{"train_examples": 26041, "input": "mfcc", "norm": "batchnorm", "drop_path": 0.1, "eps": 1e-08, "adamw_lr_other_params": 0.0007}
Rows from block 5 of a small self-supervised audio encoder (BEST-RQ), named by matrix and row number. Rows with one number belong to one channel. Each number is 50 + 12 x the weight over its row's rms, rounded and kept within 0 to 99. All counts start at 0.
After each channel's rows are labels from the 100 clips, of 14976, where the channel reaches its highest value: "lies over" is the class under the peak. Only what is clearly more common there than usual is listed. The data: synthesised sound scenes: up to three everyday sounds over a background. In brackets: how many of the 100.
# convs0: first width-5 conv (model.blocks.5.convs.0.weight, 144x144x5, each kernel summed), inputs 72-143
# convs1: second width-5 conv (model.blocks.5.convs.1.weight, 144x144x5, transposed, each kernel summed), outputs 72-143

convs0.22:51 53 55 50 35 50 34 52 37 45 43 60 43 48 36 18 49 39 42 28 34 49 37 48 52 61 51 49 37 55 34 56 35 56 35 49 34 43 44 62 60 52 53 38 53 56 57 46 56 58 41 76 47 56 55 25 52 68 38 41 27 55 42 47 59 57 44 45 39 30 60 66
convs1.22:37 37 41 37 56 50 27 52 74 51 33 52 43 51 54 47 51 39 57 26 43 48 51 63 35 45 48 73 50 36 61 76 58 45 39 45 44 48 50 33 33 44 40 47 53 44 56 49 40 51 40 48 34 40 34 40 46 68 42 66 37 67 58 38 41 40 50 42 45 37 38 43
lies over: coin spinning (50)

convs0.80:53 63 54 46 56 45 31 55 60 47 36 67 56 49 47 49 31 40 51 47 40 46 53 42 35 67 51 37 28 45 66 31 37 43 50 46 57 51 41 51 54 45 45 40 39 68 42 46 56 48 58 42 58 43 62 36 66 40 26 66 42 71 52 59 48 72 46 20 63 54 60 47
convs1.80:47 54 51 59 36 49 24 35 30 47 34 58 44 37 50 68 60 51 49 50 50 69 57 52 56 75 29 65 51 58 32 65 59 58 27 36 56 58 36 52 36 59 66 57 65 55 61 50 61 40 58 52 59 48 55 39 42 46 68 31 57 48 45 50 35 44 45 35 47 61 67 58
lies over: phone ringing (30)

convs0.125:48 48 62 47 49 53 41 31 37 68 59 51 28 58 46 38 25 39 56 64 47 71 53 45 53 65 45 52 70 65 41 53 54 40 21 52 56 56 41 50 37 48 35 52 57 44 51 32 46 42 31 48 43 44 54 58 65 50 55 46 48 49 45 41 49 61 37 36 41 53 60 50
convs1.125:44 56 46 57 66 61 68 36 50 61 36 41 47 77 30 67 35 53 65 55 25 41 61 38 65 50 42 71 56 47 50 45 50 54 67 56 53 47 37 53 27 67 55 67 70 51 65 53 51 37 27 52 64 40 42 66 54 42 44 80 50 62 49 35 52 60 31 59 60 51 63 33
lies over: phone ringing (34)

convs0.134:49 35 58 50 64 49 35 49 34 53 57 45 50 49 31 40 60 69 74 35 75 47 45 42 43 46 39 46 71 74 51 47 40 50 50 51 52 39 16 59 69 41 35 43 34 30 33 33 50 45 41 49 39 62 49 47 44 43 15 60 53 53 49 42 44 42 34 53 35 29 60 55
convs1.134:70 54 67 65 44 65 60 50 45 55 57 60 52 73 45 45 32 45 72 58 63 52 57 61 57 47 30 63 66 64 57 50 46 35 46 61 26 47 55 51 51 72 61 44 41 32 44 43 48 57 39 56 65 63 49 48 57 39 66 59 47 72 38 66 37 46 80 60 38 48 65 63
lies over: laser zap (26)

convs0.28:61 60 41 54 44 41 59 75 39 51 27 77 71 63 69 05 47 53 37 41 45 51 58 50 53 63 41 54 48 60 32 44 42 59 36 46 74 45 39 39 46 61 34 49 66 40 46 39 37 45 44 43 31 39 41 58 57 54 44 51 57 59 61 53 31 56 49 46 44 58 53 37
convs1.28:66 67 44 57 60 61 52 20 67 49 56 27 34 31 65 49 59 50 44 69 37 51 65 40 50 48 62 26 41 57 30 43 54 42 57 56 36 63 46 40 43 40 50 53 27 46 53 52 34 42 33 29 48 53 51 54 47 53 51 50 63 49 43 39 35 46 54 66 35 36 74 29
lies over: phone ringing (63)

convs0.78:48 57 34 43 47 64 74 81 34 33 27 57 58 28 47 48 69 48 53 67 51 51 39 56 45 50 39 46 52 38 62 58 37 61 53 47 35 62 65 42 51 43 42 53 48 74 70 48 38 44 34 39 34 58 71 49 59 50 64 40 65 46 27 59 81 60 34 53 47 43 40 48
convs1.78:45 34 49 41 26 30 61 43 24 52 52 39 58 49 56 45 47 55 46 52 56 60 39 47 42 48 41 64 62 46 57 28 36 52 42 41 53 60 59 55 60 52 44 55 43 76 46 58 45 34 44 31 49 54 31 50 64 34 55 36 59 38 53 32 68 50 46 50 65 52 46 31
lies over: siren (98)

convs0.101:36 50 39 55 57 39 39 45 50 34 46 46 62 45 39 52 63 49 42 36 44 41 33 60 50 44 45 37 23 49 64 38 50 48 35 40 33 49 33 58 41 69 60 55 63 47 27 53 57 42 39 22 37 38 41 39 43 50 46 59 59 27 43 33 48 54 54 63 48 52 60 65
convs1.101:44 62 64 47 36 58 55 41 36 67 44 43 51 48 56 56 23 64 70 60 41 66 46 38 37 54 54 47 69 58 61 69 40 52 63 54 66 60 52 43 53 60 35 48 64 34 69 55 42 54 55 35 72 52 41 37 50 59 56 40 58 50 51 58 59 40 55 29 46 53 44 54
lies over: crying baby (32)

convs0.129:75 55 58 64 49 53 63 45 49 39 50 54 80 51 16 57 59 49 74 47 36 60 45 41 56 74 57 50 55 57 47 59 51 48 40 38 62 77 46 66 65 65 19 57 45 48 67 54 44 63 35 30 35 60 33 28 40 60 49 74 57 62 51 46 31 39 49 63 48 52 49 52
convs1.129:31 56 60 59 49 58 63 46 63 50 62 33 31 43 56 57 67 46 43 50 67 54 52 80 52 54 37 57 69 34 62 23 41 34 64 37 48 44 54 38 57 27 31 38 63 60 61 45 55 53 37 54 50 48 45 47 59 46 47 58 37 44 44 50 68 56 56 36 45 37 81 43
lies over: meowing (38); howling (30)

convs0.117:37 47 61 52 29 49 55 66 40 51 40 30 48 44 48 35 26 43 63 30 51 44 49 28 64 55 65 55 50 45 52 58 44 57 32 47 45 44 50 43 49 83 52 57 52 77 46 29 66 42 66 45 35 44 55 51 59 51 51 46 21 57 47 55 40 35 33 40 33 63 65 73
convs1.117:46 54 46 49 64 83 69 41 52 48 36 40 61 47 54 52 39 44 51 51 52 38 53 45 52 47 54 63 49 34 35 42 49 52 64 54 50 47 32 53 44 64 19 48 66 50 62 39 48 50 45 67 49 50 57 49 57 77 57 50 39 51 68 70 66 40 44 37 47 60 42 40
lies over: crying baby (29)

convs0.7:46 62 49 38 55 74 60 35 42 58 50 39 52 67 58 49 85 46 48 25 51 45 54 73 32 46 35 62 52 56 55 52 70 47 35 24 33 61 47 50 40 72 56 42 47 54 45 49 57 48 49 44 37 46 65 39 74 54 50 50 59 57 58 56 29 40 79 52 46 44 46 63
convs1.7:61 58 28 68 58 54 40 41 47 60 55 65 58 53 48 55 53 42 36 52 62 53 63 19 57 46 42 69 63 45 80 41 66 42 54 66 36 56 65 39 35 71 51 46 71 45 34 65 53 49 54 61 44 55 38 73 54 44 61 39 47 48 51 50 78 76 49 48 35 55 60 50
lies over: crying baby (78)

convs0.36:33 37 38 34 65 42 55 33 50 57 42 40 64 40 49 49 51 47 65 48 44 39 46 63 75 35 43 51 37 34 47 56 60 40 46 51 55 46 53 42 47 51 74 29 55 32 46 57 40 34 29 49 43 50 24 31 37 44 40 50 45 60 49 46 37 42 51 38 45 57 50 49
convs1.36:54 40 40 36 41 35 54 64 41 50 64 40 48 57 30 45 40 46 51 36 34 59 32 52 59 38 36 54 41 54 23 48 54 64 43 42 45 58 51 43 74 39 72 72 35 62 56 50 53 33 44 32 39 35 38 36 62 55 31 33 57 27 44 40 54 65 62 45 58 45 40 39
lies over: crying baby (48)

convs0.142:50 54 66 65 47 42 55 46 48 37 68 59 44 54 55 62 44 52 29 52 49 55 65 52 56 35 43 57 32 55 53 64 52 68 49 62 39 45 34 58 55 50 33 71 45 60 70 46 63 41 41 42 48 48 53 56 42 24 74 24 42 55 50 54 59 35 27 40 28 48 54 46
convs1.142:44 52 67 52 66 78 37 55 71 42 59 43 40 59 45 53 29 40 44 55 62 39 71 44 63 59 49 44 46 36 32 52 54 40 69 37 43 47 36 63 40 59 61 39 36 51 33 63 62 42 79 68 74 34 39 43 54 57 57 70 44 59 41 51 34 53 43 51 50 42 62 53
lies over: laser zap (76)

convs0.91:75 51 49 26 30 41 42 78 33 49 46 60 66 33 38 68 26 32 45 43 36 50 51 46 40 33 54 45 38 39 53 66 54 63 71 35 52 54 54 60 53 55 56 56 38 54 68 45 60 57 72 38 56 69 59 43 46 45 70 53 45 39 34 49 31 34 52 38 46 48 55 57
convs1.91:52 45 27 69 55 60 49 67 43 50 67 37 39 61 53 65 32 42 71 62 59 57 54 50 60 51 55 53 13 62 80 62 28 44 76 58 60 24 63 29 49 57 53 53 45 38 46 40 50 56 46 32 41 56 41 47 48 72 71 36 42 47 65 64 50 51 39 61 64 46 54 56
lies over: laser zap (55); siren (43)

convs0.18:67 59 60 54 59 36 66 60 31 58 51 71 63 60 47 53 29 33 56 49 39 63 49 49 45 42 39 48 45 42 39 70 50 66 59 37 46 64 46 25 49 57 28 44 40 60 28 51 43 43 39 72 38 64 51 45 48 49 42 49 56 60 57 30 43 47 60 65 56 38 39 63
convs1.18:56 52 64 37 60 75 44 50 49 61 50 49 36 42 63 60 65 41 54 71 56 35 51 36 52 42 75 53 35 60 67 36 46 38 56 59 54 41 46 33 50 35 33 60 67 59 41 78 49 58 40 46 32 55 36 50 54 37 67 54 48 48 56 65 34 57 36 39 44 59 53 45
lies over: phone ringing (25)

convs0.133:68 50 66 45 38 55 48 57 45 37 45 54 62 68 56 33 42 56 59 57 65 48 64 49 40 44 54 36 28 51 52 69 49 32 62 39 41 55 24 41 41 28 27 48 38 62 23 43 51 62 43 77 54 50 44 54 48 55 35 52 64 79 34 47 50 61 39 48 39 52 61 68
convs1.133:56 60 79 65 59 51 57 52 60 48 29 74 64 49 51 65 52 47 57 50 44 35 67 50 38 41 28 65 56 68 55 65 50 51 27 52 54 76 56 56 53 68 49 41 36 45 52 57 73 60 64 53 42 62 55 59 57 57 39 30 56 50 49 84 49 53 53 51 44 56 47 35
lies over: meowing (60); howling (36)

convs0.124:44 57 75 28 48 42 43 59 24 49 33 69 34 43 35 52 37 39 48 28 46 42 68 44 54 48 33 58 48 71 55 53 48 61 57 61 75 63 53 54 45 65 52 50 25 56 49 39 65 36 52 35 58 50 79 41 37 34 49 47 34 59 66 59 30 46 28 45 55 41 45 44
convs1.124:54 47 51 55 43 32 50 41 47 55 54 28 59 35 37 44 33 37 45 47 61 55 41 54 45 59 46 49 46 37 56 53 45 52 43 51 50 54 48 64 23 49 43 50 32 43 44 47 48 34 52 57 26 38 33 66 43 48 50 31 53 64 55 43 61 55 39 38 66 49 54 37
lies over: siren (91)

convs0.16:41 32 65 50 58 69 48 66 46 40 48 62 57 42 35 60 42 58 50 52 63 49 65 24 47 46 62 38 55 54 27 58 47 51 27 53 37 40 64 47 35 44 69 66 51 60 59 29 60 76 32 24 64 54 53 57 55 63 39 24 54 58 43 46 51 23 53 17 33 42 41 60
convs1.16:37 67 53 45 63 56 48 67 53 36 56 50 47 47 42 76 70 52 48 43 56 56 55 58 52 40 51 37 54 27 60 53 42 52 71 62 40 26 46 49 51 51 67 54 70 41 62 65 26 50 71 51 62 57 38 29 56 66 56 69 39 62 50 60 51 59 43 65 64 43 48 53
lies over: laser zap (36)

convs0.63:46 49 55 46 63 49 40 41 37 54 44 72 67 67 38 54 16 68 58 41 19 52 43 52 71 51 33 68 48 63 46 53 36 50 60 60 61 34 49 49 54 36 55 44 49 49 44 49 50 63 52 43 55 66 56 46 40 49 58 37 60 40 34 44 48 31 54 34 51 71 58 66
convs1.63:58 53 62 50 63 73 59 65 34 43 52 25 40 75 36 58 41 72 64 38 66 47 70 68 45 61 66 43 61 57 58 59 60 46 48 42 67 53 51 74 56 40 44 44 53 32 41 61 40 67 57 54 69 51 68 61 49 63 46 53 39 51 56 67 57 50 59 72 32 71 80 48
lies over: laser zap (38); siren (31)